config.yaml
encoder_kernel_size: 3
text_encoder_causal: true
text_encoder_head_dim: 64
grad_clip: 1.0
lr_schedule: "cosine"
Rows from block 4 of the audio encoder, named by matrix and row number. Each number is 128 + 32 x the weight over its row's rms, rounded and kept within 0 to 255. All counts start at 0. Numbers have three digits each. After the name is the row's rms in percent of the matrix's.
# convs0: reduce pointwise conv (encoder.blocks.4.convs.0.weight, 128x512x1x1), inputs 128-191
convs0.26 105:128112096128128102128128110128128128132144092138165208074128128160106100168126129116128128172098076070128233136128115128134108128158138164203112142142128128128085128128149087128128184164128067
convs0.27 096:128124111103149161133128098151092128111128128170128111068128128085144140128128128183155123123086128072077167123114131069128156127128173123075128097139212109143128072128117185128153128110128140
convs0.28 100:128142128101128173128128029154128162128128094128149127168128128079128153128177109107192128138149170207128144185162138172128128130101128093128140146147128188128128128121061128201137118202128170
convs0.29 094:128122164072128102127187101162128087128128121114128128128175128128128123128128095109096128128099113131094128059144054166126176128128128128076128128128166255108155128120144178156165128116131128
convs0.30 104:128143060128130167122128146168128128124128119120082060128185130128128138239104035161234147068128128128139128112128128109076123127091060149128128148128048128128128128149128115055128166171132145
convs0.31 098:128150123086200128120128128129131128128079128138141164128128115065102074170128090128119128128128128186113162184128055177139128085128186167126128128126097145128128128157057181169128128038124171
convs0.32 100:128128178106084128166075082144192086109128136111142168184128121128119122116151139167086101128158121170128175128127128108128053154173106128128130151128128155124143128128128128128128120128128122
convs0.33 096:202128106172097122205190161135086113121171128122084128128111131092114128157128111128106128156059128124110128163128169096069128124124128150113127161135100128099184128128132128114093070047100050
convs0.34 094:113144128128153080161115128180128162119109110096123193119128127184128137128139139145128089142116107121128078148071177151203114169128095128144118183128145128128128128182170088143157140128109220
convs0.35 102:145152081128224128093068153128140153128128128111128158128098150128128092128097128128141079083121117104111133205128102099128077132156116176080159128081128161159165143136088187160143128085128128
convs0.36 099:128088147128160128082143128128110145128128144173096075170163188128113091063095123078090128067175120064128110081161159080128128128128086148128128191128147074120128128143068128128140128098128050
convs0.37 098:128126122128179121104128124128126088128151178089128127171107091155128108133098075128120108173090109212128075128140130124128111150186128135198128189128075136128128128128128128102128179129128149
convs0.38 097:120068128084128116128108096170104147082116128128128128128121119186128128137162083108093101071085128176134128128168124128128046128112103141128187128156128171173121076128050108112130161150096068
convs0.39 099:069128128114128092159137077151114128079176085128144069090150049113128128146200137169057141128140180091088108206137079108128250120109137118076104064131174166071193142128128104153107149128231114
convs0.40 098:152128154135071117205141087112090153131128096179148128156128172128091094128117217128128124128097112184110067115137140128114164128165128128127128128128128128160155059128128127109086043128136122
convs0.41 098:137107128076128159128074128160128128133133094104128071062128192085117128123093128128144104147128099128128084133142093090128154128153128128204128128154156135113128152128178141193128132128159182
convs0.42 107:075128139128153128133122158128147128128173128092165105169128147122114128198115070153047099142123120140128068039128124140128128128143139119128201140167154110110104127069128094144124111076089128
convs0.43 111:123133128097128130128100153128128128083179096128107117116068168128181163096128128141128154066116128148128155182126131072073128128094115128163124057121096124128128157084191105128135128129128128
convs0.44 095:123128142110084128128128128128128128104174128128127183093171128114171128097142090133128128104111128171128128128128126125182159119151128162128132139176090139104128164174128130200199182053060161
convs0.45 109:128128104160128129101112170057119106114109112076082085114128128111128128081149159122210128128147086072126181117140082134161086159128128128146131072148129128098128128141118159116133076128087128
convs0.46 112:042160128180109165071041149125162196128202102108091137135128200051106072128147128128128128162127128093087092147124128158074162128156128128223128128164157100030171165176077128128167133075128128
convs0.47 097:158148205134157128080117156149170154146098188128168106089151128105212128128072128190123073141169128153158128151128116125163103172190083117114128061058111128128141089167128104128149128112148111
convs0.48 107:128128131086128128127126111072128103096110137128138068119137128128128106166190112099114128219095122128142166128105132128128105165128084128159216131088122095185128128128154128140167076128130132
convs0.49 104:065222199172103113128128111104236103113097128092111128109159112163123128071128128081128128089128146101122162128077133118165128128127128104087108246112128170146097128108170113128117105123166128
convs0.50 090:128128128156165128128128172137154147128128182153128164088059072147174120128154172154128128129131083022147107104161122157086128069156125065070128128187091191119112096123143128128128109155159122
convs0.51 107:163117164148072165090057115091128092097206128128046128128149133165137128134128163128128128171062079109034141128128159128128140128203154161171107113097128140081061110067128142128158128137125128
convs0.52 104:160135127110181155154128092144094121143170136128190128176137065108185161158105193125128201128155140085135129062090128128096048069120128077087162128128192128128123128101101070149128128164219168
convs0.53 100:128128095116140128128098128077159101134128128221128076077128128216153181143128123125128145116152159179155128128128147128160078111188109128150092084128128147118081105103117075103153173141119128
convs0.54 101:053074167087128127106161082128126146156128128078124216128137186138128154094179107162123176128144166128189167121095191107097141092128159135110167151176147068094157149128178177128128087147128128
convs0.55 095:100156108118146128122104137128128085128128165144117109166128128097054128074089128106220151182128128128128148109054128128055128103135178091128102149128097141125098128134128100147148128165171105
convs0.56 110:113091181147128092085128151067128083110171126115174134128128157135128098142128065115144113128082121146133128107071086114128128128092076117128081058181093128121101094104169136120121195095142138
convs0.57 095:058098090108128128109184095112128128124164128128077128086153097062128128130157112116128128115169139137128200155128119086080101143161147128128104195114128128088106122062160128166128128128216098
convs0.58 099:145125106144134128206121164091128207128128185086104128082161115128096126096128197204128147128139128169088075192144159128199128128166154128122190051128128171160157105157128115177168110151087112
convs0.59 101:105196128151124130128128128172137158108128168096134128059117056128153183089210136073128166163128091142099189174146147105128118104111128146134128132131128147129146106102163094106160092110128218
convs0.60 102:128077162135105099128128147128103127104128128163128128064128128107094145221128128145164074116129074128163150103162127128128122128103115128096107190137092126114122093128119096106187079128088128
convs0.61 114:144091162089128102125114128172158128092108194128085122149194133123144128128106109055128128144153128111128115128128151130093068142109133120111169128199130128146128128003166128128158128079068175
convs0.62 100:120128128164128081171128128128160128126164094128130128219106171118128128128128103090069120157102084176178146094128128135071128143128128128101174171128151125115175100167166128128128114106128122
convs0.63 101:146078113128141128128108128128228128116078128128085128128136142118148128107128128131174107100158128201143101128123092187145147128181128182160128113148128109131128128134159203101128088107128128
convs0.64 093:114128107142136090094123138051111128185167128128128219128182135120122120113128164168128108130113128170104128128158064129128115129105146141162134085128128183016134128168091107138128133128108128
convs0.65 097:062145138228182092100168128102135186139128120151156135178154128162142107128115134097128091107169119128150077128181064128128083128185128098139128123128127128148128134128128184148142128091089128
convs0.66 098:129081139122117190171128128090154138154125155105128177128128102141086175128128115128207128128128097092148194128128128128128177128128142166104090128128111128130111128151184165128143156128176112
convs0.67 090:155128140147157139189099113128115128172128128159101122139128179103100172071128242128128106128128128148088069106139189128109148098128097128128106089119149079165159128161107128169128128107115068
convs0.68 096:128148160128113084137128082163132145118065176201127128169081235204128078146154100169121111081174134126170128116128128128128078169152110163131101128072118085093128137158128136128143106112139128
convs0.69 099:128045123206103155109052128145095113174105099128157041128128128128157090128088066164128142072128065096131140128234128080105147131098105143128078168128151155128168085128121145042145108128159156
convs0.70 099:133128121102128191146153170128128147128056159149110128128081171135128128177102114128128143128071089128087094077128164160128168106168168161128162095128116150130088128128174128124138089140128100
convs0.71 094:188158142151128128170128108163065047128062148045179138185128115187140131123171158120159096159172057128128093128143161144128144086161110128128087194135128128080128128128182084163126097138128128
convs0.72 099:128116113136116128128206116152115128169135141048164163128206103122128128129128128074179084128123132161128128128128135128096128133128107092154036113128170205048128146167148129104157116128128128
convs0.73 107:158066128128128092128128128122123128128195145128151138196128078128128086128127119166139155112101177108069128143123114168128171192153128143128149166099091085158129128179066165067134078113128172
convs0.74 101:128150155128099118128072128084107068253128148204151128168128110128144128152075128104128092116128128135128128104160194128188154158128149128128128128092109178128162125187099183096128166131133128
convs0.75 111:161183188128128131074060128128128175099116049100066206128128174191128177127128128096149143151128093128128128174043096071128128092109128082155169128092161128143114120101176078091185128082176128
convs0.76 094:124167102087123128128147150128044128135128128151146128145128208128171110128126153128114137088128128163171175117160093101128128112128123129128128155128104130132141128187155108112082128109125107
convs0.77 097:044109128128148169118128100129129092058102128096128188128128141128108128128128172128128052116171128137209128145128128114133128128067079074128128128128155128150128105106128182148126157139128128
convs0.78 103:171137128155192159159150163091128162107074140128080128091128090121167128182105180113102104126082063175153106156152148178115128057064128174145174128113128123128089160128154158128128179135096159
convs0.79 106:171055176128128147128128128106073128139188194128128128104128128135143128164134152101117093160130106173142130072070171087121128128128128082089147110115128144106128175128175131128103164173153128
convs0.80 090:203086135128100128156128128108144128095128128140129181128053128128135128128233170148230128128128090162128154087128128128104086128084141100082073084189128181128108128145154142128159092128157188
convs0.81 107:128066151150116128145128128073128117101128100204121116161105138151189128109164179122152140119128091166132178090099128128128150128131045128065180106163179128054092128081201128103074170128128128
convs0.82 112:150152139177102111081087133154128102155161128128128084128128122145128128128128117171128066166109128128128101128102128083128182148135090094128147084128115082128143195094183240095190128101161158
convs0.83 096:152128133168128187089111143110108144146128132033177147128108128154138100141128087128065074128130128128128128133120106128122128148128137212128193082148098186101114128128140178115109128130179086
convs0.84 101:128128128136189088205128161173128143199131128092128175128125160128111120094153109150117189140128128128157116128126083160141128063089187146096175147101119198122172086184109096130183128145128105
convs0.85 086:077169128128160044074154098165128082157122142103166168128115155128151073164175128132133154080148139128136101135128112108128128128151171128114071205128107122137128128184164176128128128128128179
convs0.86 103:109128071093128128156062137171173088140128152173137157159116103128102128153190107105161110128114128122129128128128180128070128128156128128161134164151118096136128179126128128125096162128124141
convs0.87 099:184128128085176208139124141171118128155128184144134128088133125128174180150141128187157117151188119145153128114157084125128128099103090128128115159128107079064164096118132151100078128095128128
convs0.88 094:103093138159161128189092201125128161112135144142081128125103093196128136112148095156152149128128128092167128097135100128125128195089132128128100118119079081128128168128104162210171128128161128
convs0.89 093:128128128123150128105191121068196146131151128128090152125103118164190128192098128162067115200171128169175128124083149128128098094128128128091196128112128150128128128128084128087128128056128151
convs0.90 105:128128128128093128128134128199141106161128156130128200128128128130166189118088130128167128174098173128067121129128083128128128142128104128102128097147104122030163156128128093132120160128113119
convs0.91 110:147106128128128128078141104187120128116192122085080128128163087101128152169097128132206128020088166096136119131120198168128128128131071128088073173128156061093145113076162175128068063087070091
convs0.92 098:121052162084132194114127100128128128128185128184128128128128123080153117098190099128155128137090104128128167128143168127098210116128156128128128128128103128128128154061084128128128147192190160
convs0.93 114:138128128128163128160102088172151163128128165144187111128128164128155179126137085128128106124155177130057103131083128128112109128128147101119083163128128144128141139128053128138128128128128187
convs0.94 097:140100128114175148128128128152091101087081150071112128106135145159128150134187128149114128128128128128128165098101195086149128117128061086082128105128128132094157128128128128169104079128128128
convs0.95 099:118147128146139178160083152164128168157128143152080218091081117128161128149190078165128182164063165128128128128169098128079190065176128074117089166090128090128039128078167128083128128112152102
convs0.96 103:128088128179145145117093120046084124136095120128203128162137070123162128130147086159128102134166116102128069170129074157128083128163128144128128138113126107164137176075118128128125128109093128
convs0.97 094:128151188148116097133146072084139077147128077170128164020160177128133100168128128128128175171128177176101101123140097128193128121128114086156128071124128128106078090190128206128177071128192128
convs0.98 095:121157158129149128079111154128100150150128087093104128139142148128120116128128105146200128129128135165115104128125128184157153194085156073096128088089097128159128128121128095183134129134128109
convs0.99 109:185104133128127112128118083160128128128228166143158128095156110128116181128107203157128173142042128128155116112100147125128075169113098097096188147126125120128165229149108128175121128128089125
convs0.100 098:154049144128169128194082088065115109128103067160128142093128110172112102128051128146105093140130128128128121040128128077128095128118057117044143128167156146191145017172189117145069128128081214
convs0.101 094:151076152159085128128135108129151111128128173147136148175128141128128186163128128131170152090128107128118128128128128120128208169128128128088179155128128202103128128152107128189106156128053093
convs0.102 088:128150169103128187160099089128128128175146130153128156159127125123091139129128128191128128119128094114134126128185128128128128160110150108128097118079117128058109096081059128081151137143128128
convs0.103 102:142153128098128061074161155186199124135114128128153128128097149128128128115128146132146121128090115117128061201128119105138161162128058128142080128142151131201126219118102109128094128153128070
convs0.104 097:128128114128154167147093128128101111095113104113096128086073167142089177096133116128097136189185128128164086113128084128114128128154149159144133174099172041074128128136056128128128102146191117
convs0.105 094:136152205076156128114156121084128128128138135128119110128186110141095169109128128128106105157027166149097128107128110128142131141128161128128112128128076039161128163239128130128091092168128128
convs0.106 110:125105113086128084128128168118183074134158138112142128117141140171171112115128164197105155153162150128147123101088128081079128130139122058107128166149134169152128128097128128128204103199153110
convs0.107 090:073128127128190113145168102175128116128128128128122074096062128094199128092064115128142182089128057128132072128163149128128106127088128128128161128164067119078128110147128107100128181146076128
convs0.108 094:234164185150138087094093128130128128132150197176192143160134183128152122128108149106128128128178126154128194128171185128139086094128128128169086128128128128133128128140125128117156067071148121
convs0.109 107:124128128124103132084127122171111128127161178128128131090077128134171161083070128128128214096096155150078128128121107128148160140124105135107033100128099129128128204101135128128212128143112080
convs0.110 101:111128122142167128124147128069141147116148128129084128128152128118045120070128128148113128128154128128125128169081114128076079061128146086203151151081128178185144151128099128108128128113125075
convs0.111 109:128151128128128141116170062154156179095128136069121112084183098151128132066158229128128072113120106128128128220129071176134071153119075128117103128165146128076163182155129122109139168128186128
convs0.112 105:128128104166049158128108191129128128053171128128128136128146073128047128099128149236144113108128188101081128103128128146182128124128128188181128169128169200128128188128056159150137099128137124
convs0.113 092:187113095128111128128074101136083088111128128128128128190170102059096135113131122128129067183128127111128132149226128058132196128142172083172128128182128194123128101149128132128175190065056142
convs0.114 107:167128128128128128134128182178124065202128089150128064154132112128128134171092128129126128188102126103128052092145128176167177085128144128122189128128139125124143195100150196147086166062119128
convs0.115 103:147120166114128174076134109179144128128108149172128207150106106128150122162115119095135221123144087110128085168132104128064158073128162165124160120128127094128110129126211128115134108174104065
convs0.116 096:128150210161088128147156128128128128100158146154128170107128078185113128172210174150110118178123128128101128164118119153090122180104175128104141120176128123154092167083056073204090063070106142
convs0.117 097:088105162184099128163093108128156142145164161113162151087128198154039055128097128168128128128141156189122128090124128129166130080109116128233137154128104127128134128193128169128180158120128128
convs0.118 093:128184128128209176128128112128128128190176130116128128087171128128071041109147129123084128128127087153128131124113128190092150097128081127117137137139128072126128068128062214128062128171128128
convs0.119 107:136165167071128105128150166162109051109145107121124103128128198128128173128087128078124073109128175132140162128094155154096083087128133128128132164164179128092095080133130128099166101099103139